From a checkpoint of a small image classifier.
Training: batches of 384, held-out accuracy 100%.
Rows from block 4, named by matrix and row number. Rows with one number belong to one channel. Each number is 128 + 24 x the weight over its row's rms, rounded and kept within 0 to 255. All counts start at 0. Numbers have three digits each. After the name is the row's rms in percent of the matrix's.
# convs0: first 3x3 conv (model.blocks.4.convs.0.weight, 96x96x3x3, standardized in use), inputs 88-95, a 3x3 kernel for each
# convs1: second 3x3 conv (model.blocks.4.convs.1.weight, 96x96x3x3, standardized in use, transposed), outputs 88-95, a 3x3 kernel for each
convs0.3 096:201158080123112112129130182155142090123137100171145110091136064130073097094107112170149129116130093084093102146127115137137138168119155092105124078121115088139150154190165100179148106090083108092117128107122097145130
convs1.3 105:095156170080096131149152121126142146130100123152106130177188142141104120128150136114089124141150101133150156150115103107087065119103117122106129141097121153137145118127129095114130151137146106095132105133149162160131
convs0.4 085:163153119147165093136094165124175132160133151108117153143139085130117130119132177083084159116147142140111132101146113153130152111140145139167146143164139127106131101116162105098109108117092125192154143102119084108093
convs1.4 097:124118160093108135125164160136142143148121117108098094107133151117099142147187122185139187129124133101102103126153125111129116122119125070117143142135084175125100139162125142145105084118091142124143121161157089131131
convs0.5 101:063185204097114191142160129163175128126161153152175118133110106108122126118107125101137091093095138111145110122100173120134131117095130126142078158160148148156158141138144127113104116162188128176107126120154115097067
convs1.5 084:102116156090114113088091136152103107127127146104126150147117152093108152119113107118136134101088117128106138141143139132137116091146146152148099138129165174078077123088111151200113141109096117142140112095145155104118
convs0.6 094:069113131070120130085134145131095150106125106122157125164126153149132133134148131089098155058109143089153154116140161168123138135126178122149149081145143128139140089178111134157117117136122106114148104114129139107111
convs1.6 082:167104103146121086140127100138130126126146114150159117129153120091175130121145103132105126143132125127105135133155103135146139144132142078130126076123181123157195137145131127158119130159148144123088136119125140084128
convs0.7 094:107176091143098135142152110156138098112127110139139123116093156149109129152109126167131141147113157121153131099112151167156156177069147176134128141138143159103107161121137114099134145136112168106101123102131175105118
convs1.7 087:106139141133129128125072116166121117093129131085111171146113093119122150094087158121117134160118101153142129113128124115109118110116141145134115130122171127136131149150115139134121150131078130132102134154107147145110
convs0.8 104:160185154106124121155128090127177112102119148133113137179185099164118132125152151167150083131162123142097103065111152099158103110125105138104099143126129124124124102133181109157128125145117132113106126105150176122092
convs1.8 116:143101085179147115125128144135146132093141139154120115103139160147136102149104093101159126122126124196086138138117125122128118138133153112139084126118117138129098140144124143147131166145126117135141143094123123123082
convs0.9 100:172108113080154102118119135164109138136108162115127178173132143117137114128126124123132125131127120119122114110130105103147124118139143125094152116131119115145150122135099149178124130100141147140123117106112179122130
convs1.9 095:148179158164130124155204064143107117132123143090113124176154119143129127164117106149098115159130121147191160151112113144122108117138135133101110140121117116134104132129120140126138127110121135132157101114130109096115
convs0.10 098:087146156203114125104151114090141122152135132142132130140154153124155130134117116172157112107135168126109100140075109126146162161151140158119114116115110088146167108099127084151127137075105119088129138135078110162204
convs1.10 092:125122141162111140151172127119133139106158119124112066116156101136113144113111110110078106098106118196143179144109141126104129113120103116123120157096119106095168105129114135155125105150174115150150118139131142102130
convs0.11 105:084084133175192098121112086116107095143130157162146157113114143132122150138110132119185114138099142139163124132150112079201156146110129098117117105127104088151153118160121121156168140125092154087091119103141116184205
convs1.11 124:104174155130134138126116138135112128103151127122100105153136128153125170074081103087099123103080090173198207075127139123120126113135147165106111127139141081119135118121123118150119112160182144130159102136154153147115
convs0.12 097:114134132170095120120142112101123153125170148134163141174099124166090107136065079110097130146123102133178147129109101059103142089122142160154128128114116160129129114096168132120116138128141154111071129130092147151106
convs1.12 094:163160116121135121139142153087129211122136160106094142139133122145176125142167145145109126160131146143140163132136109155112143138096127123103109132128170133135125140139115128135119114116087098129123100116118138182150
convs0.13 103:071160075119127047124176078142156073099058093142097120116136130093140130154142106111110101135076070133123091132084140127096149122100129127167122144125140173130155088129176102123119114097130152131134149139143122124157
convs1.13 109:112145136075184140109130148136112093144086072129129110151133135135144142087108132149125165169112115135120116108120122114135132112126144126108150144076110131077108114104089132117104151188136083122126126157144131142093
convs0.14 100:144193125112073119120126073107146137124132146103098150141082143122130136128147085122167145141109073103108130123120100120120142128098105115101100151116144138135123188163115152162105127126132146133150145113105120102131
convs1.14 095:113117127134145119126153116133177199125151162070094084124105135153125134156153130125141138123113136119135101146109113160138126128150122153119073148144094187137120129133123142096121100113092143145129119117120150144145
convs0.15 105:176114127135094114109117163122169102133158099123112123117072170134102182126112162145151123119152132104118116068153109095144123107145097147171128138151129126114141125190081156126115095136126125169122125130110108088119
convs1.15 104:111113099129086106107115136153140153153124141150106127081110134091152186131133174156153132129119073120108108104107105134101127132122121113127177132130150120139143136110114121115108140097090136150129149127146150126122
convs0.16 096:143129159124074119123106124135095128131103118137080096138123127150139107162145093151117108137128148129128163139090140148125142090132149090132128145116076169124145173088150104166169132173142107140148144157068173104130
convs1.16 103:079077160118071119137115110130122125121106116132108115220153115105081134105117096123155120170149163145142132135137124101137131108147154119140075122112061134147119092124139138178185169185143149153150151149144113137132
convs0.17 101:102125101071114133140131131120166136111156133156147105143109106133085103131132103114152130119145159091099134098106131170101153158135156120136150127113148157148151091137157159130101106120167119106157105118164152125107
convs1.17 106:113128096141139131109095136159148162079098142169093146100120088143141141122137095084094145113119107136130086132081104127141120139159155155159094119142157154106098111123105101126075119129117116138097119114089087126126
convs0.18 086:151111129154146074166135118142103111146109131100167131125157171099177141097178145121099103092127102055101065138161103180155161118111134134116128114134132120106109131123180122122155144089102142103133114114097141102132
convs1.18 092:125148111130104121145101115122150175110127122117133114106099149134092141145100105167151130177147135154090103110087127147086075145112076115104154066100111112152128133142135118113090121159093113115133132134114106141124
convs0.19 109:114164146072133122164122146119112150120132148147145129175160118172148105188102106148111115147161130128183137150088108152099099167157145116135128107124108143123080125125155114114128126134140136112153101133116122153101
convs1.19 089:123103122120160145129158149109115138115137139127127140135166105136167120113133120125092104145156158132138151126119125109123113113124114118119063132141132170138145144172127136144135096108109103107115138107062142143146
convs0.20 100:070056081107122107142129140124091134144085124174099112138111132155102126115115105147084117138158122124100112127096108136147103036123132152147135169135134132111092081146129123157148130122111110126097128164143125118121
convs1.20 088:116151140091103124118107134114118117144176135095102083102154114143136109089078122124104135112119132095106114133140144135158135146135135130143117128128091097117127130159130127120141113134116121116138122133125084150162
convs0.21 082:142134118150174191098157124120142108125169141116146128104114140105112129084112131130122141129093145123112117109111131095128131095147112086091148110131113109175134119134115122125141137122120101169135120110153116134122
convs1.21 079:078115117121126142094191186148136160126143113153115080100150101086148084117177156125117139140110176130115149114146118116148121111138135095166112144145143130128108104121105101120118137108139121130162130113125129138137
convs0.22 079:134149112158160173109136138098133136156137178115102103133095117184108105139143107095137140141116164118146166116099121123096134143146085112145136113097156146098088061118098126130155149181150140108116188128123133135086
convs1.22 074:129118121150106082151131111117172123138140122111148120088125113089139111157159108145134114143176120138122121143145118111155171141126185113213122130163129144145131105140146132157172144112104157154151117125104138151129
convs0.23 099:108110121156126057128141110128080150164124127124122142174120151155137152116114100145121148177099097104139112126149143112137135128147112159120122161134166126126110131160130123115097124184110125122163155087146103073086
convs1.23 121:101144092119190153123154162119125099116145128053104094108111141132170153067144146133136129137126160118136118102127131143140161158140134142146135114129128104104099117147136135127091117164171134112091107145131152150143
convs0.24 097:134146122147137174115138096145174126148171133099136101146110134145115108112091095123111119165155137110148129129092127143099078141159165151169150131139146139109122089092133130144166162156155172134162144150146119125125
convs1.24 110:119130153122128160104119135113120130098082142147113109199130101151148156110139145109103106197180136104106158113119119105110154103117155129131125162146106186139117131119108143117141134139128134126155151175123113148158
convs0.25 103:072082097196134093111176121111140085167142148127156115159113120124136131125152161111158158172133141160155099142100106134153152097123161150160123120145111137111109096130111137140228142144157144153128115133154127112127
convs1.25 125:114144100120136139115123135089099128116114107098124154123108067129138099148123166158162125118107080164127141080125122147114128114130089125129142137137145125143174150129119145133107086101131133153073123125104160141103
convs0.26 104:075116139115135122159113146155139089116151112159076098125097132116140172106098127086128120110110115185133158156167140081138128085047148146132122126173122102136139133141121091112118149106124163115147107107125095102089
convs1.26 119:140144192093138132100091100128123136153151118103137160130157136086105159092122152160155159150111143073125102140115170130086107162120118110158170144093111172130070133119113111138117118110101120132139113115112147108147
convs0.27 099:133109113175138105157145105100128169118183146181136129116143108117119071166122105142122119169115149101156135159111131146128134163125106081146135129163147108158106101107132116092156080082109107158133119153140131152065
convs1.27 098:095106125094149154171150149137163100147157117124117109101143068136189114148127151132148171129145093146095090131103121161099106145127098141130125146140094133154076145166130116125094155153106100076092131111145142144172
convs0.28 108:130164132141161218097113138114112153157124121156160095090120079123130118105105124132132134096136143080155144150172112110183121112218127117091159136123123163153131124109119122131102131160075113119122123132103223090122
convs1.28 089:125100142109131114137155133121107128119143128134137140114145128130145118133118177103081120122174118125157161122087134130143132112129140150150092089147149071189142154144122143123153131123150130129171137109135148140117
convs0.29 122:167108069133162092122148093118107140138195185107126132140120111084099159100114175111136143169094129112142114154158073123133141154103131164139136091157062116124133156121124091162124167131108154133086118102079126149158
convs1.29 079:154163105145136130142145114125095135122082094154121160123121128142147201119108160124112105153161109111071129151129134128131162112096103144153151118118136136141109083114080132159132144152120159168125140099146113126137
convs0.30 095:168172213120141202166135123160188087142112124131129178116122134085114130099157117095143134144117147123141125086163128137109145168151117120156154113149126100140107133135119176117182161168121128160133122137079137104109
convs1.30 087:090117145137123133104106128165177161108161115117115109130112117091117142137147132110104146151121137139134113113150149156112141146117113102111114097143134160138170153147150117133117130124148124097123140118183123117138
convs0.31 097:099109170068127116119132108095140185037125149089106115081110165127145154124138125115134148147143133152140162111147109121131129120110118115135126120152145127133153119157121136123133161090137101122122107079152169123109
convs1.31 106:099102107129108097134168099112162156129126124143126136145155155093152144127079105118161136122084099151137121115121146106175123105124148182154157118159122119127096123106097131100120126156184157160144135121145139155126
convs0.32 112:118145097135115105162099139135133125143129163152145117101175153104164133088172116127121131151146093147125116132145103178171124123133127122140120133149141108124116149097092184125125124124121149165121173123104092081113
convs1.32 107:148111121150130107126170074126116122163135153111129160113085170148105175121128155171140111135115079141136086146133118135132120129136166141130197134106145125125113135128156156133092141138098120155094123147114162125123
convs0.33 112:088140117145134098096117121163099118150139095085077112094100117117125098137102132132099094127133132158182115106131152102120096148120150137144131121154129080131117073091124116114115166141104129147132110148113047098108
convs1.33 081:156136121130138127107123098160130114141143111105141134112143158099122103105134155134126134163146123102091132144161141101134127129109120157157151120159104165123156101163127115160173132130126136175149126137118135116162
convs0.34 101:128135123152178109111102133178121141142068115117143126101095125129130112126121097121149125161134114121125118154107100056106130119112121183133105132123094114130121136151135136144138132140154194118126177126110106105106
convs1.34 096:152087104162120089144125086102150152114147105105108137114109168118122083153134099149148108131155178125115135147133143154136150125104129109110133129155116148182111126146133114134094144091059123122100125136131157131129
convs0.35 103:117099134194100142177107123125119127138120166079092194119168128146128128132121138086137140130093129151106145117132104112138120155116093105109117157141130095124165086115115125143113128154156111133104128208141087127125
convs1.35 105:142153161120149154136182146097129145140139091131120057127119126132166136141126149138180156114111126141112080111105153155142116130156126137120133137128097094153097123134124123096105102148248111116132084093170105125156
convs0.36 109:128124140156139099108159106106139124106130110130106153122171138109107111156140162127090158091155103163110108111116112154196151193142110114116099114113126164147178108107135114138124119138113129108106128126133136081117
convs1.36 073:139137157156120136117123152101143104178155147134164176092115123146123101091086067144145133135106114132127118131124104119144153113131118091154124128117177125161140100125119113114138128137186108130110146127141135123143
convs0.37 102:099148106167119150133089136099167112167124161145119121164160112149136131151098129074155117131129141129114160117113119081147108117165127151146112159092106113092138103190140098183205113156075108112124145150112100113155
convs1.37 095:133185112044121182096122126119113151138220116144092111133081101120127123109103146104176108151120100163176164120092137122147126088154121148102124109161114117115119137138100134123101112103104136110165089106106146121137
convs0.38 085:120120131082113138127107138132172127121167110141117127164128139155119136141139136098137148146130101099124131102138134126102165123138107165118164124166156134115093106151133131090120126176118152103149143149136165062072
convs1.38 094:147119128100100120137113112133158127117168115111119070156111108112178119131153130107098125156129133130089131102111115114147118087133104158139114182144118157133083139102128126137132116137162144136123073128161159112132
convs0.39 090:119107111170105140136166126138092166168087162149154119102160129109123161137130132092127125164072145156181138176122141088098120145113085119151120141131163122124121142129093106087130061180131159151138104122142120127100
convs1.39 087:147133139161119116144156126130113149114118117118145139142124140069127079074106143157153139103144154124122113095123135103143132119116097161139101156145135122089129151120126166128137152119122151152150091155132135096134
convs0.40 140:120142103132164128147135124150155136147127175126083144118148116133158133147156150102088115112096131135106098109108115142150126093112147142130143158131126116131131152140146143148128113122127174132117132120126133127102
convs1.40 125:105130114120135146108140133117139122130145110135119129123139151140149168139132132161140131146126148125136147120131143123138149108123139144121120122121125131128121133133123119116117123118125117123118123119106139126112
convs0.41 104:124062145104019164134091137112080175045083159121151107192138124143097117157122141103115140150108119123119119078105153109137144134135126188144130139114174152122104096177170153158133125161093160131123114134156113124123
convs1.41 135:108087136071058137114098135111150135129126121127133108150196132139182153129091115122139141145145152144143137126125136159102123124120086142129134123144119158126080140117122101126126133168164138135139120133186172125144
convs0.42 095:099132114099116133090109102152120166128134120113102141107102099148101125125110111160192127115139147105105126121153156161164143149130142131142134122112121141107106146135153154155121125090113180135115104093108120088102
convs1.42 111:112120104109143104110158133110141172174153146133106105123105104131115097154143158138145134139116131136128143095129116089092125096125148137062112162116131156152132129106121135094099143090076070132108144157134171170126
convs0.43 094:138101135117105179116150124093098165113137151116138146127129130100125114094121116116110116092121131119142146128199147127146128156164107146134133093146118096121130121145129152126169104131111161124139105139130142122123
convs1.43 116:097128146088125151106135129144126109141103095111087137073120142105138112112119169115122126122133122107134136138102139125058140127089127126159113127154147111141167123129090099139070099127089144124158134123150138106165
convs0.44 101:146116150183114096136145099110167098113148147151137086121122121138095146146106110105143094144108119129067128122144123109163127127121123158119146152087143170148115120142057093148132125105139150142155091103133089135108
convs1.44 088:134163124145115127103156165149142130117153094140080071122167141116119118143117158124132094139131114158171186123096126127119133123112158172072127112126125135123118114142122124153157102148122088131190110112102125147124
convs0.45 096:138147080147150121168135155167140154142143119122123114149143122096174120101160138137123116101123123125127114171130177131145184076116103146133150134156112129157102124136109138151106118108119170143142123134148101130129
convs1.45 095:098115110110126131118108076134079161111106144133126114092113161147116160127107114144159116153113128138129126155147130110093103136146131143154187105161121126144171110130133113105111143121143117124112151126122133129119
convs0.46 095:136102130145124155121097109170165113114137121125105119151151130143114113111089124154117145122088124180098154093087148061115152091142106120113111121088128114105128159127139096131128141144129119132133124137072083130106
convs1.46 115:114115136116115183159090116093146124122127122116107128098167131133137127130095106141132151141105161126088075174141137128133140104108115122112137135132140160169131131140130145130102169156092131099117130185137093127134
convs0.47 110:139169120175141122149128122140124141149124145124186150144094106166138136138111107138168158135091105113125126125177134096087157074113088142145110099148126151130172162226147084122118121112100124110056126164179113145143
convs1.47 120:068178151118171121146100162126098141121143125100171112126097122116144111183131127117098103127084076111118142095143138111132136083131156133122078128103073118129097139125119131150127134130155122141146144145138132143123
convs0.48 100:170133116130083120132136110134122087147111100095113112126085107088133119087143111142161156141149149144139129087111113114137107092119122113103109142129131116137141113141136132122075125114126142122129155092085154121073
convs1.48 100:148154167155140140139129112122157132189200172121158156151191129143141142114126101140148138160145133148137131151140162182165170178158152121122131150175129127138100117142124146156128133142123124139133124151148107076134
convs0.49 097:124073083114089129178115152126132135114124165134176112139116116147138123142139088176096106118107120130118143140158145145091126132048106114137142156167135136127140112111137102108161137117129130136131140101127136119077
convs1.49 088:132137154103152136136170150135125139124093136103135128141139102110135133130130121125153148086125171126100091115142132111106123163083144139145108155101093157111073156131104155123114147106119123123122130125135138146142
convs0.50 092:113105127188109101158161186116126137155119145146109132140151121118109113156127106157142121163130095148119124076105134088091105154062052112169142112130131126105111105101097178091100114113077142123126140067130140117149
convs1.50 107:135149159132143129149109126121113109147152140165125116136110079152152108137151118133172119110113123107106101128157153137116176133121190113152102160125103143112100114115141118068101159135096131119106160140121152137138
convs0.51 094:184111122114106109102087101127148144188161127148109152130134110134119152105098125117170154124130130109129167115173097122131161115116126137117113132147126112116158133156127099136129123125135123094130163123126134103133
convs1.51 086:150169133123155152120123131131131134165160161134130152116142137176158138117083106120133105131145120109146133117145174126148174137142167091114090132148125107128104134145152132144127118121121107127127110130133130129127
convs0.52 099:129136106114121106152194120112110141119140079163169110129116126134137096157137111104117152105133149199140099137117101167101101110126177123101163098133118150127126099115102119139127127091120141147157122126117141120155
convs1.52 080:106046132132129155161156149131131123152168181111150148152139133144116139154120116128134114084088106155174133146114147169157146148132141122131116131134116117153133142138102143158126128148107094107100155145107106110124
convs0.53 102:060082080066104131146165107101113141114065106080143167077149124102133133106122124131080144131139165128139112069115122083118119125098182138095180115126150136136123126094151137133139106092168143125156127079115097122129
convs1.53 098:140163158124156155111087136160125139184204145158137098093185080131121118086107124141120126124120114132105105159152159169146161156154139157153157143124090101118098116146126132143150114163163093135134121154139101101117
convs0.54 092:134073105160157169125131096082106153130156138107139123137101123140115131140093108133122101140118147157171146118133119127050123162111147117142145131120126127131076174080103115110129160168122119090151096130133147167154
convs1.54 102:144121106148144153114106161148117108118087121179133138137113099102096083123186148139125068136135122095109144146132118098095153157111142129135114115152170132135118101121125094121126117097092088163109101129098123145118
convs0.55 101:151132126168131114159169159138110169115116117138152131168131121107131086127106140103105122118123154147129115098116082115142091103141145158115126107105133087108134102169094143099125115096119186138094125140116114170141
convs1.55 081:145114170154160162179156121118153177161127177103113125139115136090112112126147086132114127146116112140152112154110135142125148145137132139105138149150083133164109128133140145142126129125144117145103114181171111105152
convs0.56 100:128165124122146159126119135162129144166170123124128069136122121101130120050101099122144107108166137080126078193131116169123135141097121107137104090146126097122123131177158140171123126147154149125139091127144120097094
convs1.56 084:086136153106127156114119143113155131136180112102186110159139147162172127134137149101139156124131160088141145123118115162126102150116111169070139139080146129093125110134152116117134110125126143096123086111124092096126
convs0.57 103:151100138133044124109161115122137130139074104128100100126134113128113110151126147109129129117108143146085140127105126097108143086114176146146121139114115127146143113121172088117146114137160153084102120097072106104093
convs1.57 113:092144155107127147119157162152127107121109110132123125161179082110107123075084090143127159156141144133149146161117127154131118146124145161111138083106112136124111118125125134174201156197172071143162141138152113130127
convs0.58 098:087128110166099105122108120138124154126125139148083126134117116151082123114111117171095146103156135136109154034151132101122164111112092114151137104094119130128098132155162144111144134133118110184104145131124125141119
convs1.58 112:124179089170180151132134153130136146131125148105169122094115111159166121145159128132116080105101123157141125127158140138145131109129156066116107119117106128160120148146146151143090139146104136133112123103124135160112
convs0.59 111:124148112158146159151123117149115148158098147142118114122133134149119154100128140151116121177145122181168123083146081083126126136097141117128152115150152141120140130202116131150122113128121155138185135144142152111129
convs1.59 124:120165107169131127152152110118120136089119145129094111124114146145171113164159126143145147141174117125152133105115134152109122140087106119109107135127139167141142168168134132149136133133129124156113160117104138151126
convs0.60 090:118092131108140178138117179122172115148191102194128144139117126107090131119142143118086124098120141153124130086152159099156131107165135114145158140128137151163119117111138160124154112127156094161154103138131147139097
convs1.60 087:096128092105094122128149159100132085136096150131102158088111120125111136120173136075118082098126124169115172148147106114107131139149140131142103146138136099159110093122124123079114119125089100106142134115134121097154
convs0.61 097:090135114144151169161105199107134137093172172121171124088116139108113108135113102104117081100126178105111181108114121105178106103128129085143123097154159112126108132102118158152130075124126071114103074136117142111112
convs1.61 082:112134112118111131109141146112134106122110145136162138114129160121157119125138132110112110124113164123130164170121132130145129136135154162172133136155108119118097123124102127124101131130134125107149151112149147108140
convs0.62 090:115082085177142113138112144149118165136187150139186143129112127165104120121111112136109093124141138138146137107126133139095087163123098124154152102102127138111109170121079105101099182153140145136108130135124133134116
convs1.62 094:157125099159151109119129100100070097112123144185148137108124135151109110132143126172138115158191129113098135118157125115166157134104145137158153145120112151099112118127141135133143145133110148135120130133135137148160
convs0.63 111:094144090129149101184107043094174132110164165118127142128134146113110165131119139098155128075156119108137134121141119119155123101189156110148131101142137104118109118157145116180085118168102089125127133107145109107113
convs1.63 108:137145139125135151130104113116142106154125151129107142090137117124118113079081097116139094134135198113110110131127135112131101169125110099191117075147101085130107120148175121115159134161128126080133156128113144137143
convs0.64 089:110136165128158125113125130078149109134108097124115116112110134139131122143161120133157088137161123124122147137069115164112102130139108095171142119138106119132119119133066161147104132162113100166139153134092145109103
convs1.64 093:126107147166134137178131111122182167086156117064132114120125179135136147120134142120130148138168143130117113119123121170168148103127156102160103101161128114136135131135142107124142098124107139113130175129161171156142
convs0.65 099:111147123108167122123153101100138120127141132143125122142129120131135113160113128196104119125120111145144098110092143135111114135133139103168117085143142119140109146108157135100115101081130106166168139123178125137166
convs1.65 090:134138149132110106155114132144174130108169135152154121088132101088162117145155140135149132163134101168080101120130136125108102125098116080128139126114134131152121161147141117083116124133110115124097182158134101160167
convs0.66 118:132165112113165112093137066138129121125145128162120099140102121144087139147108138121123093107127153184145142086148122110132136096090169146158120156117095111099118123122163088132127105113140125137146121108103109163194
convs1.66 075:147129150142137140115133177158140152124162113138141078103166120137144122136092110111119141157144118146170152144125130147165112101135144146139152100106095145104124114118137137153200141179172074130174117142162082136126
convs0.67 104:239074137169123112129095120157115147147117136107118122106126142092115158125136141143105139143139099133126124055131102067150114104145118065110117097137136132126115120149088126099138125141130145105135170112136126091099
convs1.67 112:118141096140145122136107107132144136136096147152134110111121153120109123127120126149131100147150111122118099142152109146113141132078128113121141136136130171136098125154132148143117162126081146138124132097103122111095
convs0.68 090:117104106099113125168128144127125129118137115165133098100116098108139124140142139123131128140167117151182172162111109141112087155182097131134148165136079163110098124120083105123150117193199142126138147124130159117094
convs1.68 119:117129137119098093099135129177161121141134157141125148132128094147134142140129113089031048129086110128148144177128099125144099120146139145142117113094133128131101093132138136153160114099116141114119114126117111123122
convs0.69 094:127131136109094159119159147121147104094129130075122150116147110134164126148130130123115118132140106127124100165114093132146090147150098122145129134140155125091134126103165122126060145126154154091141151084199138131183
convs1.69 091:153128080172125135133130137127100157102125112167119118125137069128125135150132159129097084129108108100116148118126133143131147182108135119151105150113142114106138104112123106115098132117109139141097116144095167124092
convs0.70 108:133156074097127116153169141170124112118106131122149121129170100143119125188157131170097127119142110130124119104129105159138103149150141146139151125117130140114117124115115121145137128152151147172174125075087141188149
convs1.70 106:135129135139118117157090127144148100094122111132165152182169155096124138127097096108112090153133150197218175130093118111116120153140102120141147119149166102157157115133141104143152153131129106111142162139122136125129
convs0.71 101:173148154127152107136106116133101154140137152140159142102157169107101153080095148137151115123108133130101125146181160092160091075061090103116099127147120156160126163168116147109144123100125114115118114131174176149078
convs1.71 105:090153107100125107113091122108163118116112096117128106151142159142167146113118130110134092119112085128124153140165120128135108120092134188164124179136109124105050156137147133150128123134093108140160142099150121144138
convs0.72 115:122140156138160091118163110079157111159133127138124116198121146152113123125137122146152174116138115127132120119141134149108140134109129154132108145135094137153090083159224123129143126128122105165100114130068107113174
convs1.72 101:160165117127150122089171118152126169094134155118133148163189107112134112132127114134119100144143110147151131136126127133113142119088124116103124147110091152143133112140129154124112144124121152161132104136132123100124
convs0.73 105:137162117069113119056102182111128095104122146074093187143115121130117125152130118141155120119144146110158140149147105139159152132146151134107111151119140165130144128127096144157134136120110098128137111114136143104119
convs1.73 099:100113103126158085161131144117147153132126159137125138129156137121074114163124102170121146118125096149150160103139116096112123142113150134153154150097104110125158115107111115148188114151204078105165134142145115119131
convs0.74 097:074099157106096151107102128104127109110126150129121110143109127143097132101111104130180109108126191162107138076109113104142175118115158121125134127100106115112145092205099117141137097106124128157142125105143126126179
convs1.74 083:106136172154115152157127126146135111140170118114174120122154167117121155141121110108147107142138147168146141145144137140170156075125142127153155132130123162130136107126130156153175129119147084145179183126187176147151
convs0.75 098:113109104104112140187144093135122107120139161083162135145112128116125117127130144122139117110083122113077116094118155119108116036055134116129138126147126122157153118110141168128126070088128127081101141127121154160161
convs1.75 111:121122160108134145154160125120087104142118168158176138157173086132129145147117103101127117122105132120134128104087146138133135151137138156146144124176130105159111138123110102100079165166154123124094128131116132146124
convs0.76 094:137136107119113102190139093185163108103122122152117112143143096122129111171138136111113150091146154161123188139178169122154108142147160128095107126135118079122113120143104132151125130172163118123116089152125122133114
convs1.76 094:102092131148142123148143093164149136129133092095163115168150171150098121189139134078075086127113111113108124123119140138141119129162149124174149101093131096122103139135154095095110105106114139096128116117133112124114
convs0.77 097:107179143181141109170126178142157127199158102134107085106177139110124124123143121119108118147153085159180118072129119096076146127122096139144133162137148130123114096106101085124121156159117160138121142132108151098127
convs1.77 105:163106148144109113119116105086138123127110101093129131108146133141120153116123164183153125128072136135101088133088134096101144104107133100140138188151094159132091157110131149164095127143130134153168138123143145099121
convs0.78 097:154118119141130060113137110160138123145129099135120115139127139095100164085108152122101125127108098130135145131116124095118181139164153089095131077134120109157088122097100124116145131098137111159129092183110097181100
convs1.78 095:126122140116117141102168145171142124152129113168171096153128127136123143139183189125099147126120140126111121132162137126155149116163140131124126162088128155137141093143152122088132146113155123102150125117128154112143
convs0.79 101:121066142097184167136195168114139115125175079124142109114138109146117116163157120107128110160151131129155194144093137169090159148126138147157169179108141158143114127083124108114181106118119156148136128164119127145126
convs1.79 118:155082119147145118136132115091111165143107124116124134125098093164112106111145122170122114142098075154153154073115130122128137074086136119116078131115108102136133209138110157110132119124101160143112115071074120125132
convs0.80 095:111143103122162109110100105072164114151129100154117140111095179127123114106118090112123144127155130127106138073198152106104176141124135121164092117132126172115136139132144102109115137132139106086129151142126146122094
convs1.80 105:142136114103148121140161108089137117167161094140129105120111125134205140122142147123143112119159147125082076125142118079130140118122114124151149134135162114121104151138144137095108121160192125119112116155159138114177
convs0.81 098:148176134127165106104107033131153110158128060149095103096127106097118099120123144180133112145150162165125089091130156103140130113126135114129105109176094122143122115122150113163138091175098089125095134119134159121125
convs1.81 102:148229128130121138113089117112156128138150147135120104134167120143160101086079150138127140139104107165155168120114148158148137106115136108144132146116128105135105109144143108145147097140126128119141130123152133154110
convs0.82 111:054109146051122151171147126141140110108130106157138144110122121111091102122127116116155143149160149134160142126129135128140105155068095140151186118125115134154125127114100099112108123122151112118198115105116141131130
convs1.82 099:129130150128142172104124176156152114146126128115117101140148108151131130131121162136129123106111126121110122153138121139145106140142126125152164135137122095079101149131110100141156130132121104107129123162153076126135
convs0.83 104:120144096147143172167142163164128112133103123093152160093135139143139128149133153105141123124113146069137159111103097042101118147157151131109080097110120128128135131137155078117133113124157114128123126093141130161140
convs1.83 081:114123111147123151126147170167077106122157128160120123070089055106136125166113096113172128100083114117160127133110122162138127107151181114145138118189160129149133105105089124131114141132154116084156174120156150095111
convs0.84 106:187108148104110118130138140169123182128128124105131108144106133047132089176123140127104119153129147109127130149121174105117098113104106136115104121127156128136139171161115130129148120113107126095164128145134146137126
convs1.84 097:099106095080237132167148149151167157120115147066147131088132116180145147147122117119099094129118136128099114115141112111125123151146117165112142115131118120136121150148140133123113169126118122113106102122106157121115
convs0.85 089:100124097134122128136136094114115146155145111102157127133089121153132119133155126115129062162155137089107116108109132134122157117183162110107127172129133148124160116120123109131104116123123107115158134125206194145152
convs1.85 068:114093109138165137158153155113107104108140104135128097070118106130139114142142113147130103121128106136093107138104117124154125138109146092141128129144194157148099165144138158131123100154168114141135140110124152128113
convs0.86 098:117122112112090149169130135116116144119094088106095133142112142088129141119107168159111144114148130120126130144108142100119133069185132126118140116080127109105143081129124134177151139173116150100140147061133132080185
convs1.86 128:131110154118162149134122128122099123137080117163099089135141135140085115106100109143098154164162195133122148133139121140128140138119110086146113100116101109155139095141116125140213152171139087149170138143093128157130
convs0.87 080:139123120134128139103133110126166147160160123109159139093113104075118129081121150145119126115106147128130156068146123089154155108136159130149161094132126133125071106109135120114148142110168140196124110134133116168112
convs1.87 105:109141129114086162079121164150103129117136120153167119111124155093118121155183165110089112144108107096096124153122126134143157129154185067126121124121141192150138136136141107126101116105076097064112129105111144119127
convs0.88 104:141112150161152169159207153127111143151150126146130133096116112086115115086142134142125148187163133139109154151147102150153157153105135124158137125147138105127144147132111120121110142168160116164143132135146129140138
convs1.88 121:146083111139126120113111119097150107133086095128116126151111090122116124128153132148103147145120121123122121107111118138105125110104125133115085128098115130138119142122130132094119114072135148113104123089105104094120
convs0.89 096:097069116084116177089105129086129193098166126103118137188137112175123121142124114118104137077135123115121138131101154157121099118103127157124134139114136124086156104145141150157133126083086133128154150127119143107146
convs1.89 082:150114156121086102156082123102117114135147105143103118083112076116129134159095144094123157166152127152133135151131137173126117124162108119099137167090109109099100127142146115135156108146146129102144128134137107133166
convs0.90 103:145138118141120115133090078138124116125127122107112116124115090142111144152110118122096094120114112170069137098126090156121079103136138102116108107141100146141092182188140115110163093118176122115138125135137146107119
convs1.90 088:126125107150106142153120130121131124107129152120118130124116134122095099141120136169135084153124138140127130168096137130100167119163175126130110129128100146136089117152105125195123170154118116109102138141107151161139